A small sound classifier, trained from scratch.
Model: 9.27M parameters, log mel input, norm rmsnorm, activation squared_relu, layers 8.
Training: muon at rate 0.028, batches of 128.
Data: trained on simulated modem signals in the audio band, 22.1 epochs.
Rows from block 5, named by matrix and row number. Each number is 128 + 32 x the weight over its row's rms, rounded and kept within 0 to 255. All counts start at 0. After the name is the row's rms in percent of the matrix's.
# pw1: conv module expand (GLU, value and gate stacked) (model.blocks.5.conv.pw1.weight, 384x192), inputs 32-63
pw1.21 118 [150 118  87 189 132 181 123 113 136 188 113 144 116  70 102  94 150  88  81 133 107 183 122 118 102 117  99 130 137 118 177 200]
pw1.22 100 [ 87 145  69  77 132  94 122 133 129 162 106 120 125 107 166 123 150  97 115 120  89 168 168 132 112  96 155 114 120 122 116 140]
pw1.23 105 [138 111 127 119 119 182 136 122 144 137 136 167 127 130 107 192  81  61 135  95 142 169 202 120 104  75 149 133 181 169 193  84]
pw1.24 122 [148 115 124 116 192 184 150 138 141 132 114  74 127 136 167 100 162 131 126 135 142 106  93 123 130 135 123 135 194 171 185 123]
pw1.25 104 [105 120 152 104 154 133 209 108  88 121 184 121 148 154 126 144  81 125 114  93 130 133 106 134 137 105 143 118 133 174 104 151]
pw1.26 085 [ 74 109 160 141 209 137 104  84 111  36 128 119 115 182 127 164 136 139 127 162  96 128  39 179 172 112 173 151 129 185  82  28]
pw1.27 095 [110  79 147 157 134 127 127 139  78 142 160 132 181 111 132 140 112  85 143 107 161 145 142 126  84 139 111  93 117  66 117  50]
pw1.28 094 [139 119 156 152 133 170 137 114 131 163 118 147 151 113 145  85 161  67 112 157 149 132 112  91 179 152  37 122 174 169 140  95]
pw1.29 135 [113 107 124 110 130  93 116 120 101 128 125 151 134 136  86 144 168 113 136  85 140 131 134 135 128 151 112  93 132 119  92  91]
pw1.30 096 [153 103 120 102 108 156 151 106 158 137 100 160  96 142 137  96 153 126 118 100 103  28  43 172 169  92 144 149  99 146 106 181]
pw1.31 111 [143 114 135 134 146 156  97 144 114  97 118  86  89 157 229 119 158 193 141  92 134  76 162 137 123 105 114 116 155 148 135 147]
pw1.32 098 [104 155 144  85 100 114 147  97 133 197 110 134 134 176 160 140  79 173 161 128  85  27 161 132 139 127 122 148 139 158 168  92]
pw1.33 122 [188 138 126 129  97 114 125 104 144 101 138 142 171 125 148 149 150 141 113  73 134 133 112 161 149  90 131 123 185 151 171  86]
pw1.34 101 [142 103 116 130 166 109  58 109 159 115 109 134 148 114 139 148 132 129 128 101  91 166 147 126 145 146 155  86 143 144 171 158]
pw1.35 106 [ 73 133 100  80 124 126 106 102 157  75  83 156 100 136 147 148 128 114 143 142 102 141 106 133 143 132  95 145 163 136 125  74]
pw1.36 121 [116 105 103 127  92 157  82 167 186 146 160 115 134 102 174  79 134  93 117 170 109   0 155 116 134 140  75  97 128 144 138  90]
pw1.37 093 [140  84 127 126 128 120 170 161 118 137 147 160  72 152 133 120 173 142 117 143 201 156  84 103  93 118  89 110 143  75 192  69]
pw1.38 112 [167  82 124 123  66  90  68 116 125 118 139 117 137  68  90 125 108 102 144 112 159 196  89 126 114  75 153 163  98 127 151 174]
pw1.39 118 [137 132 116 115 189 134  74 118 162 110 148 151 152 138 123 165 131 180  57 120 139 248 139 135 117 118 134 105 169 161 240 116]
pw1.40 113 [135  84 139 131 141 108 197 139 108 148 112 137 125 113  63 180 165  68 111  92 109 201  52 144 108  86 125  98 163 139 194 137]
pw1.41 091 [139 118 101 124  80 129 176 108  91 169  93 118 186  86 145 150  89 107 147  84 163 106 165 110 178  99 125 112 188 174 161  93]
pw1.42 101 [161  94 192  89 170  74 186 161 179 137  99 129 114 187 177 155  53 138 102  77 149 205 129 138  62 114 152 109 139 202 146 114]
pw1.43 112 [187 120 145 159  88 141 141 117  56 129 146 152 149 123  93  92 130 118  92 133 143 121 137  93 133 130 141 135 104 105 149 111]
pw1.44 121 [114 107 112 123 122 181 127 131 101 124 132 155 140 140 174 131 104 153 117 149 124 127 113 105 115  77  83 121  98  81 154 145]
pw1.45 099 [ 94 103 122 135 134 121 148 120 150 181  79 138 143 123 133 116 147 170 170  64 152 138  81 175 167  60  91  94 100  89 124 100]
pw1.46 101 [124 122  99 132 154 150 128 106 170 142 140 149 137 118 107 131 141 101 140 142 119  64 142  89 173  94  78 188 119  90 103 130]
pw1.47 101 [149 111 133 102 109 160  90 168 124 119  96 154 142 159  97 173 108 161 121  81 141 116 178 131 117 106  96 128 109 184 143 161]
pw1.48 106 [101 137 133 115  95 123  84 119 138  79 189 154 102 112 140 109 164 163 150 130  86 100 117 156 150 129 161 161 112 114 193 115]
pw1.49 086 [178 150 101 163 174  99  85 116 137 143 114 141 133  89 184 120  81 140 145 112  89 167 135 130 101 126  96 165 113 159 152 167]
pw1.50 097 [ 79 164 155 143  71  67  83 110 132  95 149 115 110 119 123 149 191 157 202 147 141 143  91 155 126 139 102 116 152 117 115  85]
pw1.51 107 [160 181  92 146 124 123 175 110 103  72 140 114 124  87 120 170 130 160 134 123  92 154 154 121 127 172  96 147 106 111 113 181]
pw1.52 105 [ 96 119 129 138 100  76  53 115 118  43 114 116 145 135 104 134 126 149 112  91 120 144  44 167 104 122 148 126 163  67 108 114]
pw1.53 066 [ 91 126 120 189 132 122 184 135 122 104 137  87 109  87 125 185  93 121 119 185 155  72 154 133 107  95 111 111 160 101 114 126]
pw1.54 133 [158 106  86 132  80 175 124 134 128 107 119 122  99 118  11 110 126 122 169  97 115   0 151 104 135 128 134  92  98 167  80 126]
pw1.55 103 [123 167 173  89 126 128  80  91 138 107 113 126 120 130  98 149  49 107  95 110 111 119 166 127 125  35 110 188 137 145 143 157]
pw1.56 104 [138 153 142 123 149 130 131 128 147  86 127 140 141 160 107 146 102 137 101  81 117 123 161 110 171 143 130  86 150 126 155 109]
pw1.57 112 [ 83 109 115 140 113 140  99 159 124 115 136 114 103 117 129 138 143 132 155 138 125 183 139 151  91  68  95 169  77 163 127 125]
pw1.58 117 [127 151 183  91 134 128 112 129 108 139 141 135 118 135 185 141 101 120 145 123 112 154 119 134 161 137 104 129  32 143 127 118]
pw1.59 128 [130 133 129 140 132 130 160 124 107 107 138 108  88 100 110 142 193 153 156  90 170 175 210 144 137  84 112 125 120 115 137 114]
pw1.60 082 [148 150 167 126 107 152 117 122 113 111 118 118 162  77  69 144 134 148 157 127 142  94  97 124  90 124 179 167  87 191  89 128]
pw1.61 067 [149 129  69 120 105 102 186  87 193 133 117 138 134  77 136 121 104 153  93  88 149 119 136 161 136 111  74  87 166 154 164 155]
pw1.62 118 [150 124 116  83 143 160  78 125 147 139 116 130 158 159 122  93 118 228 100 141 109 182 118 152 152 158  84 162 221 121 200  86]
pw1.63 096 [176 177  95 147  99  74 169 184 140 182 136 118 169 132 133 106 127  43 131 151 157 137 135 154  94 153  96 125 138 120 107 130]
pw1.64 107 [134 131  66  79 123 149 135 128 116 119 166 127 118 131  75 151 102 117 202 140 142  82  90 128  72 167 151  69 136 182 111 151]
pw1.65 096 [132 132 205 147 131 156 149  96 114 107 144  75 170 150  99 139 179 153 163 101 133  99 136 103 122 142 122 125 139  83  61 108]
pw1.66 105 [ 97 108 133 130 168 133 149 132  72 121 142 125 130  88  75 121 126  56 108 178 174 147 134 147 111 121 166 137  96 110  92 104]
pw1.67 125 [124 136  97 126 145  86 130 173 138 144 166  75  97 109  89 110  54  67 153 108 107 107  91 111 161 165 138 127 115 130 109 145]
pw1.68 099 [150  99 161 124 103  90 117 107  94 180 144 144 110 161 152  83 140 121 161 123 161  79 136 116 147 120 190 112 131 134 131 131]
pw1.69 107 [163  77 100 100 151 175 161 122 140 189 122 132 101 113 140 111 174 148 168 170 141  69 169  75 139 171 123  95 121 100 163 142]
pw1.70 108 [102 111 109 141 163  90  94 141 136 130 153 100 164 157  98  90  97 124 126 101 111 247 103 144 127 106 161 135 113  86 115 115]
pw1.71 083 [ 74 113 195 173 190 136  77 136 145  95 107  98 127  94 126 143 119 141 108 133 154  97 144 161 159 197 135 100 143 128 171 131]
pw1.72 069 [141  88 127 147  95  95 156 108 154 155 138 164 132 125 142 145 147 151 186 129 113 103 121 161 113 161 165 127  49 123 149 143]
pw1.73 103 [147 142 151 126  83 156 172 129 162 112 179 117 150 196  99 128 130 133  95  95 172 151 138 106 110 112 124  97  77  73 175  94]
pw1.74 095 [107 152  66 136 156 105  99 137  86 113 157  66 124 109  67 150 114 132 135 106 104  77 114 136 121 141 115 146 139 146  98 128]
pw1.75 094 [164 187 121 102  94 148 137 100 147  86 155 120 119 115 147 121  79 109 132 136  93  93 156  92 136 143 167 119 119 153 118 115]
pw1.76 095 [143 148 146 172 126 113 149 175 149 121 149 168 165 120 106 144 157 121 145 126 125 195  99 180 154 150 144 115 143 114 137  85]
pw1.77 121 [165 155 158 117 149 170 123 185  93 144 134 170 184 141 112 162 152 129 109 110 124 233 177 118 123 112 107  77  86 112 160 113]
pw1.78 081 [119 109 103 130 216 154  72 167 128 106  90 125  67  35 118  87  92 174 145 163 116 116 149 155  58 131 136 137 164 135 149 142]
pw1.79 118 [143 114 182 117 144 121 170 128 110 112 165 105 128  86 218 154 111 133 212 134 154  81  78 145 111 138  98 118  86 114 113 172]
pw1.80 100 [125 105 138 137 122  90 174 180 123 147 149 111 153 115 111 118  80 192 121 158 140  64 113 136  77 112 154 102 184 184 141 128]
pw1.81 112 [127  96  83 139 102 135 140 119 164 122 136 128 139 111  98 140 147  79 143 147 165 148 102 126 150 130 221 117 120 168  67  95]
pw1.82 104 [109 113 148 149  99 149 236 128 135 138 172 145  97 181 113 151 105 154 100 105 153 162  96 106 105 153 156 127 132  71  98 155]
pw1.83 101 [125 190 140 124  74  99 145 139 128 156 165 122 140 146 121 101 143 170  77 163 124  78 206 153 141 140  88  94 141 157  69 141]
pw1.84 071 [136  65 135 116 156  97  57 106 190 150 141 155 161 153 179 135 166 115  57 122 101  93 178 107 126 146 166 115 136 145 140 108]
pw1.85 097 [137 156 120 137 154 104 109 147 161 115  96  86  76 104 173 113 125  98  87 101 125 129 182 172 147 164 168 191 158 107  79 165]
pw1.86 095 [123 139 184 194 190 111 163  86  85 116 109 139 160 104 162 103  80 138 151 114 177  83 120 141 156 110 123 161 144 168  74 136]
pw1.87 109 [129 164 126 102  97 135 140 107 150 137 108 122 194 189 103 169 121 154 188 122 118  72 139 143  97 113 156  99 146  85  69 124]
pw1.88 099 [145 171 133 169 182 144 144  89  90 151 145 138 134  91  87 138 118 150 108 142 132 122 122 132  85 100 164  95  92 133  76 128]
pw1.89 107 [153 150 151 107 144 171 168 156 158 180 137 147  97 123 158 162 185 121 109 107 190 161 121 138 104 144 141 122 134  89 112 144]
pw1.90 102 [132 134 127 122 203  87  92 176 100 146 137 100 134 142 127 158 107 126 109 164  88 115 142 120 111 105 154 107 170 175  85 135]
pw1.91 102 [169 141 193  91 100 169 164 111  94 114 185 101 120 116 120 185 173 117  91 151 160 123 110 100 151 119  77  99 148  92 163  64]
pw1.92 084 [148  93 166  93 141 145 115 129 126  75 100 211 141 167 154 107 142 127 176 123  91 129 151 160 112 160 108 138 123 181 164 116]
pw1.93 101 [108 111 163 128  81 100 110 142 112 143 167 111 131 114  85  96 114 126 113 101  88  49 170  77 122 122 185  64 152 147  61 107]
pw1.94 139 [114 126 152 141 100 179  96 144 129 133 142 107  92 156  37 127 137  70  85 149  85 119 145 107 116 132 155 118 145 170 228 144]
pw1.95 106 [ 60 124  86 112 206  98 106 151  73 148 143 147 104 127 120 109 110  78 130 111 113 250 142 173 142 126 128 168  99 134 135 184]
pw1.96 101 [188 123 172  98 191 124 125 167 168 169 129 152 129  78  76 172 132  97 141 123 110  94 163 138  90  86  96 132 143 132 129 160]
pw1.97 102 [122 153 172 158 156 174  79 177 107 131 135 158 127 110 174  91 171  72 132 136  82  96 164  99 135 146  99 143 116 120 155 151]
pw1.98 108 [157 106 133 132 201  95 130 142 121 117 106 135  92 134 154 161 103 138 178 148  86  95 162 131 131 118 126 193 131 112 225 129]
pw1.99 104 [148 112 193  90 135  97  99 129  93 133 156 167 182 147  72 110 123 126 158 151 156 145 163 131 103 173 141 153 113  98 130 129]
pw1.100 096 [154 152 125 126 157 206 124 140 114 134 182 115 163 120 163 138  77  80 118 167 126 102 165 138 133  73 150 133  70 181 175 131]
pw1.101 116 [128 137 112 130 105 122 121 131 117 108 131  72  77 126 122 147  98 106 122 146 177  98 138 148 100 145 176 147 146 136  85  85]
pw1.102 108 [137 169 115 102 136  78 105 108 127 130 199 140 122 101 112 162 136 146 104 163 133  69  84 169 163  99 115 161  89 114  93 101]
pw1.103 111 [135 162  96 132 186  91 108 127 135 160 113 137 139 132 176  83  74 115 134 133 148 176  70 134 140 124 117 140 157  97  90 148]
pw1.104 104 [ 84 110 141  78  98 194 129 128 126 182 147 119 121 111 152 135 124  61 117 120 164  19  91 133 129 158  90 154 190 166 122  88]
pw1.105 102 [137  77  79 113 254  47 135 117 167 133 116 137 144 110  71  68 126 197 131 151  92 140 154 125 108 120  81 103 159 224 148 123]
pw1.106 102 [201 132 163 139  89 147 135 121 107 160 113 144 198  71 161 100 122 116  47 102 135 191 140 136 134 117 124  76 105 138 139 157]
pw1.107 103 [104 108 103  96 224 159 139 113 164 179 130 109  98 162 114 137 136 206 111  54 150 182  93 119 135 125  60 153  88 178 160 115]
pw1.108 129 [153  83  72 143 131 133 118 100 136 119 113 118 154 115 121 113 140 192 136 127 174 101 131 128 133  95 120 116 145 100  82  75]
pw1.109 110 [103 105 140 127 136 125 154 147 137 120 172 128 110 133 159  74 132 151 125  73 122 178 121 113 106  92 138 106 118 111 219  50]
pw1.110 098 [112 106 198  86 136 134  79 103  95 162 140  91 109 161 167 104 126 193 153 160 114  49 175  87 136 163 145 124 116  83  85 114]
pw1.111 110 [112 124 124  97 107 160 148 137 172 146 139 129  79 104 136  87 142 197  96 145 151  14 156 175 142 103 191 109 175  96 130 116]
pw1.112 090 [135  75  64 125  40 146 163 154 148 167 159 114 130 122  85 117 136  74 141 105  98  19 132  83 109 101 118 130 143 136 139 185]
pw1.113 094 [ 88 156 144 214 170 108 104 142 155  75 107 127 183  88 142 118  78 106  95 126 118 161 137 107 120 129 143 138 122 192 127 117]